Rows from block 5 of a small class-conditioned spectrogram flow-matching model, named by matrix and row number. Rows with one number within an expert belong to one neuron, the router's apart. Each number is 128 + 24 x the weight over its row's rms, rounded and kept within 0 to 255. All counts start at 0. Numbers have three digits each.
After each expert's rows are labels from the 100 clips, of 14976 (inputs lightly noised), where the router gives the expert most weight on average: "top examples" is what is common among them. Only what is clearly more common there than usual is listed. The data: synthetic speech, music and everyday sounds put through simulated rooms and audio effects. In brackets: how many of the 100, against the usual share in percent.
# router: router (model.blocks.5.mlp.router.weight, 32x192), inputs 96-191
# up: expert up (model.blocks.5.mlp.up, 32x96x192), inputs 96-191
# down: expert down (model.blocks.5.mlp.down, 32x192x96, transposed), outputs 96-191

# expert 6
router.6:113142136120108140115136137142145138110116115136135119143119107121109112132111136136115077164120138119111143120117152101179172116132112104120113103117128140134100127112100146131140137128115129150154113150146149120140157142150133107128122125129148133126144124137097158130151135134127157130
up.0:143155132123083118099120103107150120112140176158137132127101150135162125126110140118150173149119177116111136137120116115063117113159149112156158115125152150131132141159142116089120150116126157104098135093088104095153139121071184128112129191104121124135112141137118109112114142136095103161
down.0:123152159094150131085107118159146088070102083138149123147077112130107162125106163117150088143166135144156120139127125174153063125113094126119105146128094128136124103137119141138105097129126162125099142090119134123099122102125159111116114138136145172146089142104128131119139124163142105146
up.1:134128111136136082108141112136101157137132108130134126123159169114131090125165171115150127051154147120132146138134119127140138093072155129121110101128139107168160102090141113109112107063123090147148148116108164155107165121140133162128170144138107159180125174121164127126101105151142177132
down.1:131137124093148140141109145136134105166143104078140119114134083129146131124148125155118135152112097132095158128141129092103153151134129122107112110158103131101094123158124133136144073151151161126130097148129137121134163135175149146132153142143132136100156176130135126121145101095137164126
up.2:112134102121115124149119110120108146093142143116142142120114143170141128145157176187129112115102189145084151140132167122140146140142122127110102086152112143129088130136107136124136124072126124128116132130114151110106169109144117116101096130110121113115165117153066152118127116136094130155
down.2:100111127159090160116114101112114143166118155128139123146124130089086106118092154139113124126125131136132084123131110112175125077146138114129113152089112084176164142121101126117139116166147174114100106107145071161108111099107128169140066132131147134130135097111097124135147151130096111129
top examples: reverberation time: 1.2 to 2.4 s (44 vs 19.9)

# expert 25
router.25:117121145139154164101115138144160132099096131112134131114111151094128095145095092119132103094167099104153123102095108133134154117074099116094075165125101131108137148108129148165156130153130152137168108151153137160147130148126139128165133107127152119150115147107134123153167135122129147157
up.0:155132109126130128109158116145129132131151127125137083153149111126118071138127174109119149114145118145141136155164076131101140121130128130157112097077085119079139102133118152149103112085126096111129129112117144158081119169138145149199117128134130119152125090134153150116104091124149105125
down.0:152144154093140081160123103127127124107121133143125099124127146122177139087126139140128084130155160116133163139100108095183136110163099118095162114153077118103092102134118118115085136138133137096141142143081109130176161103141124123143161182119121125137138184142107114117145072149112069165
up.1:130158168143110129098134151154086110137139161105139155122092102140147120105184126132094211122128152155149166117134113173127136124157125130159157152147104101139107139151124124129133147129125126069126147115081146131145145135165105121111113143062158079125127132128167154121112112150146074116
down.1:153122104123143144155105156108162126160104088132124114100134145111187119144106138127154140143105119143098129087100114120184135117111115122100102092141133135101132149151168121106116162124099160081134146149108109087107123154101144118138128130143108085083122135143118132103150136117133125115
up.2:120113110140111098135126108163091191165147094156156128089174110116089151135162156122158164129136200106073114154116132151110141125170121085168109163134142108153158104128134119094095128111112093110154156116172132119087123125135142150121160148121162101114109133137073129114139137152152110120
down.2:143144185118184122142128113140124140074106116161160128142096116132098121112096138091160123178127156151143105138112105159143083119136114122116157113110109136139164112159101137138131091137150132122140118124113133121087174106173106144130141174115148130069094145179150133154097091145113073108
top examples: dropouts (34 vs 13)

# expert 8
router.8:125118155135161159113120125129151123088114126102121134117131153095115092147090099126130099099173110120150129097106121131152146125102091090107091159140103131112116137104137155151162129171138154137168102145148144141136121125117136123159124093109157108153119158112140127139172111106131167159
up.0:113093131125144141128147157124110122172140117123110129095152132142149089141145131149103169154154127142116115132152106119123136146090148143133129119138129088121136118122113160102119097085129151105101126118085135097141132128143160127086101179111122152113186108126100122113125142143117087148
down.0:141124119099118119160156136136111097152144131132108145118082127163148103100132151150155131126151122098147156158113082165147115134141112140149139106132139158120170116113164132146139077126126140159140078128139157106113138122128123096075092158107111153122085116117154134131147086151156096111
up.1:180120127126120119155130082139146170126135117155104126107131121105152074147158132173100189103147151148131094125110144110152154128148147131150075087118140114127152151122134084173130114121136146124135102115123131130109123152150128129149122150118121131152135147105142134123139119122117114177
down.1:141154125141175100138140104106150120121132099190155111116130114136151127135083115124212118101160164106132126121111087112177121103100152113110125125093124114132096122147141102106125121152150118134150162153110128140126077100119086074141097118120097139093112150119100131150173091115134098104
up.2:094106151174129126135118137113106137129127157125143101106120117110143109159126124137143145176144176127101142127136127141121175146103133128154138112171140128176137135098139102083061120134131129135131143121126149085070104164121139106114125209128126127120147130105134109105111177135135102169
down.2:143101147122144127092142105079098113105122130089117112149117126119138143143116135125153127099134121155108169108094143105135156075122105138134134170118135102147092123129154154129086149180119127111127181141148135144119129104124109131135133118135124186136122102137145108146102129119095172148
top examples: band (62 vs 24.9)

# expert 11
router.11:134122129140155140112109135114095127150131124140093085124156143126124146147130131072132097150177104115171111147101126111119135130127145144156165131137107125121147136134138123131148108130151096175118150124145050097161140148139122138115121141175161132144109133150108105157114154113138108143
up.0:129145130106088108110135153142143105096158132104114146138103168218103111154133125173142152103124130127130084152130157128135123124161145150100130106125114111083144125104172124132081164118126163101091130114089146164096120150120104129112168118132109144097112119135147112130082148180138142128
down.0:150161138124066111160132108155171123112147148138210131133109149124128093128120140123118156136171118126090103171098150140175113104111169118154142109142166078138151094122135163125150098100161154128102153139162115107115108106137098102122135103167115112150115088125108134166133150129123151105
up.1:136156085096132116168116055156081100139122124146146111123152143084106146110158135123089140110156140159171120114133095115161169144071144151104131106097124127113130125152112089121115115100128103141130101107140137159140136163166130102144138131140124154160116173128121166118083130094177085084
down.1:167102144127147137083121114147155164111136107155166137148134121123089126123130123103111097099100134138128141136134155113165117106126187139108124143173148095117126130148086157129155178159147130121114094143145158160151102096127114157089133115124161124099142121092143151110085114160108084076
up.2:118171124112108119084193120132138126100106117124119130149100135177126112142155156162158173112114131156132135151133144157091126126173173148141142118106104103078164105110129171141083133126111151103098124124098113172089118181141125134126131129099084152118142112148168135105127137194099171154
down.2:161153130148106155136171134125100104143147134110177129184129169175122154125176151112118150131140123149117132105106125140165126097141141127151151117100151089136139085141111150107121086131147143129134133080124107073143109155119110138114141115150110165091131107149090133134185173159074105128
top examples: band (80 vs 24.9)

# expert 0
router.0:237121064079097149123166134146133156163121086143170118120147118089105124167110135129123175129149115121164137128125106101173139130103148123109125156198140121057121043115112117116114105120125125150141168124150145154135143122153168097152149139107130107129144135123165133119141117144170124136
up.0:158102111122173153107060111126124121174131114139147100122143121142128132114119146110139094135119173145176139138152094116150130099113088139181135108125132131141102124105122132087135115112165135138090103084128117107096137113150109106104130191115106092132141141131132127135139123100130078090
down.0:127130127110140143145075073142093124088146157107139160128142141124127114109106138146090084136088132144131172132117143101163164139124116128110147114119125107153168132118081161150167092146095083098125124093161114122174175093133145130087147096126117104146155105116128095100114134124123120133
up.1:090184133139152145126158059141117130090137110145122178145118110137154127127132126169126136110076138157079122146135131071114118132154135100106097129092153134137146127125157111134170140108119131082108085156130100093167140117153088107109141148108154119122138133128132126137159149115091128148
down.1:112156131175153164099100182100120104187147146113154103149147153078130128147100164134123142099141111098094095126106146104169122145172116125114116149124119140115102064153138106122140121125104093144118115136120115148161126094172158145160097142084150105132141136132112123137103093121112116114
up.2:102119179191150131112163101092106094131109114093102110171142147127141142111146140114110205153148167129111155139173148117102137111133116140136152096086119155136188151152114132112128133096126110118097136145113109124093091127136121094113121163134135088106118118107137114120100114134130083184
down.2:085159098184139151107094102140159135165145123151167113143123129099166126130125160163140131089097131128156107136158092153131135138125149147101162140161117098129117108126146112116164142099148163142137157153113151071084126123106119128077110109150137079131135165106109149073124168128131086101
top examples: everyday sound (58 vs 24.9)

# expert 30
router.30:147082142149161095167147161130135136078142112099155101134118129102084167106138109205093124138096155120109134124179170089137109183112159152119119108150099153105148130137124101145127105129132127161145112113139121128136156158125152099102127135154145112092121176137134133127162073126120136071
up.0:114179154109158131158132100134116122089121165123094138127128170140133151151172125152128171130085155121144145135142134148116142137175117113130105137154146081124076132096142152079113096130118160132115147102109171095108133118103148111154153119119118142161103182133121136126110138105129108176
down.0:131169124134177135151131117136104127181103108140113141101143109177135102141102116136104143123119125118153128141108122057128130114077088145109099136111123135137136123170108119134123090080142117128134131118156157139143141172158128134115140096127152135133133152099170118121136113144123173097
up.1:147159093146134113162132140116154095106118111100112125180141138107140113123090131126093141109142087091117120111069103149142154102124111122082134146099107087131082142145139160183151127183144207134112152174145133125148154127120085112109140116178120120125115107089140093142135156094160128163
down.1:120158123121147141128143085130131104052143132128103114184135122147067131118099134091115156075159102075147159113098123163145136170154075125098186124143100133132140136108142086155102126123156160129131160124112110102117128102124126115139137129075137110167130128110123114111156112112127129114
up.2:156106112167146135148139172109159160111114184095129128165145103124094121123157121156112138124141099136160108088133102106147109123143122097126145170121141143099109154120145134120113044174137140150155127115125145115150122142091135111164133127139128158132109149092158076100137132139153147118
down.2:099124145128131157106126104098124122133135114095106175106160087168108157145131126085096118107133138103147132143098103105150157151089144172102142147109081155102171141134093123162117140135089172082126140121136124125161168133113142125152147134134137121176140142074135111124129149169119133069
top examples: dropouts (71 vs 13)

# expert 12
router.12:122127159129146161116107134145160137099115113114135122122127150099103089112099118135129097106185096098147128103099115130136145123105086107102083151144104110103144151113133149161164140165128157143162113160158145156137126143118141142168128090124147113151114144105145126153176130109128149154
up.0:097124125138149118109158111095132140143158127149112109149159187112161156090155143134107127140124141089127127161167173108114143139133099120125130131118122142130133136134109130130095138107149115090120123107088141111105106125142121118132116156104138142144125078137115156130088111122120151139
down.0:105117151115148121148131118116156145123152120119136155152103125114113104105106120102113133111166110113159124102115127162069139101171097123103116087111135110144142170074092123135078094081132133173103075120123133165110166138131119174095106152145085148131113139098161169141127085121168121126
up.1:111111128118107142133141135102125121091137161151126170088128120178089137182109145125149144153144152086133134131105119122114133122108141136136163087137129131115093130123148132103129098120110163084094141127149141109086138087128095110096083166148130097181093126143145147119142074125130127127
down.1:142108123128095133189108100130145135152154136154154111121187129171156121156132108126118089114127151187137137111128144107187159145136160096117133106126153094129133127107145136121120161093113185138146145144157127120098067137142102151171118111111147095154122145132115157123159121133114128176
up.2:141150079159132153132112161131174163156139120119099111129155181127081138165162163135158094158140136167080112135115117119079119125159118114110084131155136122116117127136139084143154130142089106129090117111166099165121122158139136119100070152101129111090112090137117118099100135125133116091
down.2:081154124125131149155154147155115147173120140129125115073149121133160158135136122149137137104086144134111141079152126111137170119117108131146144178170085145139171128125103124123169159123119154113148158139149119158142110113136145123163137109138150113170136134090146148134119141130137096136
top examples: band (68 vs 24.9); number of effects: 0 (54 vs 25.1)

# expert 15
router.15:142135147121148137104149129136149108106066137092121140131105155123143105100143129136133094104132108134173135098105086112127115142136160106113127168104141109117147105101156130147140184124117153107145119157157132168133146137091158110124129126093070137160123130145136135123133109128105142088
up.0:093144137109106122106137135152139093117141144129166142147105151160147127102115142149132157111118135138173139134167117146079136128111210141116159109128156118092157105139135161122095165120104098108094154123127100165159147128078128118062111151129100101172120108131093125132076104134148126119
down.0:138184161117137124135163152131142111165121158116120145116180123126142101158145132138106165146170144115125152125133128097106154131122156142126106136156100165124125125131162108137154126127134150128154111155108112112166167145128139137182134120144138126102115132132126148127132109126119133152
up.1:150134130158121113054161120085152151138160116106089125143131092115167129118152129139097097158101133135127182113122128166065123135115187111101166161121139142129127109084123158120116126065104137122095136116093108128080153161101128118103115134096129118114157107131189102058113133115107128103
down.1:155141132134156148133110146118138114138139162125139153132114198101134150118100138147131107122131161123121126166115101136142112154150137134142118103145116125147159108136177094119127107141113143133144122091109105092123151127071132133157119181133133127147138122110112125128101199136152147137
up.2:105125078099123151142131110132106089125106127116171127135083120154175142145142132108141148133140127103136098163148141152084152140172196127141153153111125104137164107110128094105117159159166148083110140117121100111130119096099146112091141135104086117158115103126116163139118114164103114094
down.2:131152114104118126146120152156100105135128110107148160138170114162125141141123179161107154177143111136114164108100161155094103087142160123134098140100113166102110141131126129100124129141159128095124067151125110127131151152104111144149127107132127138077129117152145142154079117170120122099
top examples: band (57 vs 24.9)